A small sound classifier, trained from scratch.
Model: 13.1M parameters, num experts 8, width 256.
Training: muon at rate 0.0075, 15400 steps, batches of 128, held-out accuracy 85%.
Rows from block 4, named by matrix and row number. Rows with one number belong to one attention dimension. Each number is 500 + 50 x the weight over its row's rms, rounded and kept within 0 to 999. All counts start at 0. Numbers have three digits each. After the name is the row's rms in percent of the matrix's.
# v: attention value (model.blocks.4.attn.v.weight, 256x256), inputs 0-127
# proj: attention output (model.blocks.4.attn.proj.weight, 256x256, transposed), outputs 0-127
v.1 103:431466530482509443514526543566520508544576597529504551514525477462605478483472520571554464498424534559518433471460412470407470451560494533543490437441524462491561456417537565548520471489616530394519449543546480514539546506608608534438516505513502505454550403463560472455478405524497479445543516536509451475475358482541563603520518557506488467491474527528565449550520496558390540427524
proj.1 107:534532467544510526593554469477443519499441472452515523502494473504498503503463466440569454577567487558625527454494595464516477481494596658471515583568514547570496494467436535488518473556506540398512570422503580483442471513534432544503468452465442429546491370482452491528487559468535514471459583505517506481428534520540416515488482520394518483487494477523454487597518511401452549564525
v.2 096:576437514513491483585578522548493555526429383601432479529569427474606536515508495510358443520539478520635562475452524600511480457431481392410424514518517565509538490476571553534492539530459574524544515543471545458487502487494566511518551512469457467441533411458446589486509495554592527478477398545445527501524432412491469535562586451526431526532468511460455506520508496490498432499529
proj.2 095:417539511447548462412474409589469401512496545388549520518419545456447444454457559583542513506517467503570511529468518539589488531649552514584511425464459527497489538443546473487486520569489552479402573417497574576426502443526441497563444510601546542522420464480559482475392516478521493576467506550567458585463513485521527473519539431475483571422611459432518559428551501384527594481454
v.3 099:522545545477495464426542500527471480520557528450474441524532448513524530487519533467495604482485554576551507630486432524452558464512438509569525451458582523503431473463469523459595458574472473458594528493483531467477581483426527485512635466555447522549467614492518458465560511552416454523462561437454504539515528510573461597533495422535497457488538503403515450494475562526508492487383
proj.3 102:402544480537566482503507512520475475449533473581496526410459603465463528509498456429520477464414481491450381432583556417549505472470435505549527449454519472407443565422551490513481359496553472521536498487522523488401416591606475492507414459435493460446501385479614481535505471391515443456490472571509594544566518582463482460488472464602524518551509514581601495529638530529514486502534
v.4 098:565413543649448491531428464522511512523486498482554528552515457528496457558493446523464496510513473539518493469499430481472531439446471582558463572529411485492466474564441580507490459449461569622509455562566587479522460576402532530512460496555477558480495444546606475433524507567426494566508461479524468600501473505502498510490548452577531568455445530569496549509496433557492453384526
proj.4 104:554533478424465505553517483519500446409465457583441523520431455485453474499542486542506490512544510422503561548470445531523473493558510565543540534586488514454460454436526501447377502556492538561390490448469434595503579460441464459451523448538507526537463433520450581477472484521504542495447582434477454463495521482547436560448472524499492449527506521490570508516494553456504516525529
v.5 095:584477476517487464465485442400422515431603559496480513521459501390488537476539510580694482425453452519465522573538491543477596506462522415489471401522477481376570569417582494431543437466505517500605549494441499478457531458501478531504547526538493572490549520470518455485466486613408436447536593452536360567555528452461610565512509396532582453479471492437542577465502560550532591444435
proj.5 103:578578502557473538511539526400454530575413518498469473419438536486502533474482463472543388549519449539569354380562502488460470428521500508547575426486556480555454522443466511476434484601477564472528511538526544512510521562556438344488510423508486465519548502555560542505423445506512476596473502540462440539640585479479388383543546506448527479516519527532507480574534492464464455534535
v.6 099:436549532447480479570519478559435459455582519550484483545441505524547452448524385619517467414413452550507457514524496449481479476537459587492526615482571463480560504489458470492611507517494474509499514547437429475462604535540414444550548531466479592540569434485546452552547434437485478556492506488468490578492476383456543437441415452484594567469501577497511476627541565475515517555436
proj.6 106:456545479520480464431529619500524532499480460511492540532555478518513492523517533435518537434541638529589524543391569551533446521438483550492569507483422435453465492533484423493449447416508536507525448483545574508522427331377431509499568426503459507449556509438488514588450504504507571559520529531497553437482560562590531490555503425526543529566509453572490504506512509530501508543583
v.7 108:560473560484520578513536425491548544497435459526425546493506498429400506560400509515538497513537590433426566492515497578517448457566545551516507482531495422563569543505417567512510558526517542462437529445470478507379420563477540537494504519566447460483588541529527422464519507545492522493563447513522518472410421490451505517533584508494530457467443452538447526617509410507596467448459
proj.7 104:461436510513430466658472517518496462570443499525510509475500603617504517426474516479508475514503459511509561516516462398518461538502499490553483464513447569576463482532412393461436474496478534543582510597424539565470458527541501534478425418497455518588523439429481484576561400505473602519462392455493512523479521482508518522475467514427528462481502501543497483508485517523541449537528
v.8 108:478453515445476535524585442485524460480557462345522560405442511502539435489399488493392548541447531541554509586509529586427580528457537496487437420388448402479508390509535464466473447408441563526541529530508530546485523490516568575436505462467495614503559510499473583503512598558547514486458643550487505578519554517558524609515505530412483503422513484493577469418506469569496486405525
proj.8 105:582517485491470573475505502533482469499511551467462537477528531431369615427432458522526469457523519520486480479591530494594430574482435464458482519561540572507439526438490515551375513574472511525489563422589442447591485516523486453512506468446648470543516447537548541427428454412547433496543434495563444504568523508495481482544603565507502482551443486515507494490544595548511536550445
v.9 107:398489524554472495410538452465343585497475471515529530488537506553425426615505429445565478488448475477555484414591453515437605604540464567454410502532569430520517503516444583447496530523558491588516501461473550462455394505457484454459481453488481483580475496582552551545411583576487504509539519437502606476448458424500506542483650525450607423475485466435473548487580451576516429423502
proj.9 103:575520557547477579509441438504521521585524477409458551554493496400507483516457519384515509474502444617468521550561535501480513425453582477529516458459477563501427578491471468522536520450571489434457450489474415540489489498508385578519506495554537517468510539489435456407513483509541553561499442483547529526560471514477459478477509566433610475472509600515531454549476546497487536508486
v.10 104:478504550541472510408536456395494464507414482560463521476503525581565520407514577450483504482511494500464485516425438546467393559521551526513455471505553551552581526499479455451506490530546547518536442478527513516518470433476574400406570548454570503362404433421530481416553461498496523556544517486434483486536458398496423500456503588489483444460501557463524502438444464502440606431502
proj.10 112:594474439388530500436537499479613514515523461538537510475497592529453506473498572535434566523534373471590553465630501526515493502450526489577517543524450525461508593513468510427599564459513472555468480506473504529493490502534420529478572495505440498531558509492527513483419550523504464354527478505493508489520522494418465380594423489569444543641592517500467481484575494506541511499461
v.11 103:551501440464424521545473514545507420530544434536543394472532410567482544427534556632434492481524446530558539480523530457429485564571488547538493417474484434547447536489517472510523520521538511469507520558473472508536547485466528380563493495578532545556580599564551401417522462479469534492557547542457514481452547578573553568496542481521583484451470504465557538456469439530412504516457
proj.11 106:461512416589438503466509451502555449522488493507549471508528520442463463451539512406446480411471492483472480530551481417505520566489572450467440453573515504504438491383448542512478486442529549553554602498537425508373433528497471504430452522446481539433551545525532528531538554462551501476498468511431524508605571471455474462557512665547517515559423457484506499416501538465497454473451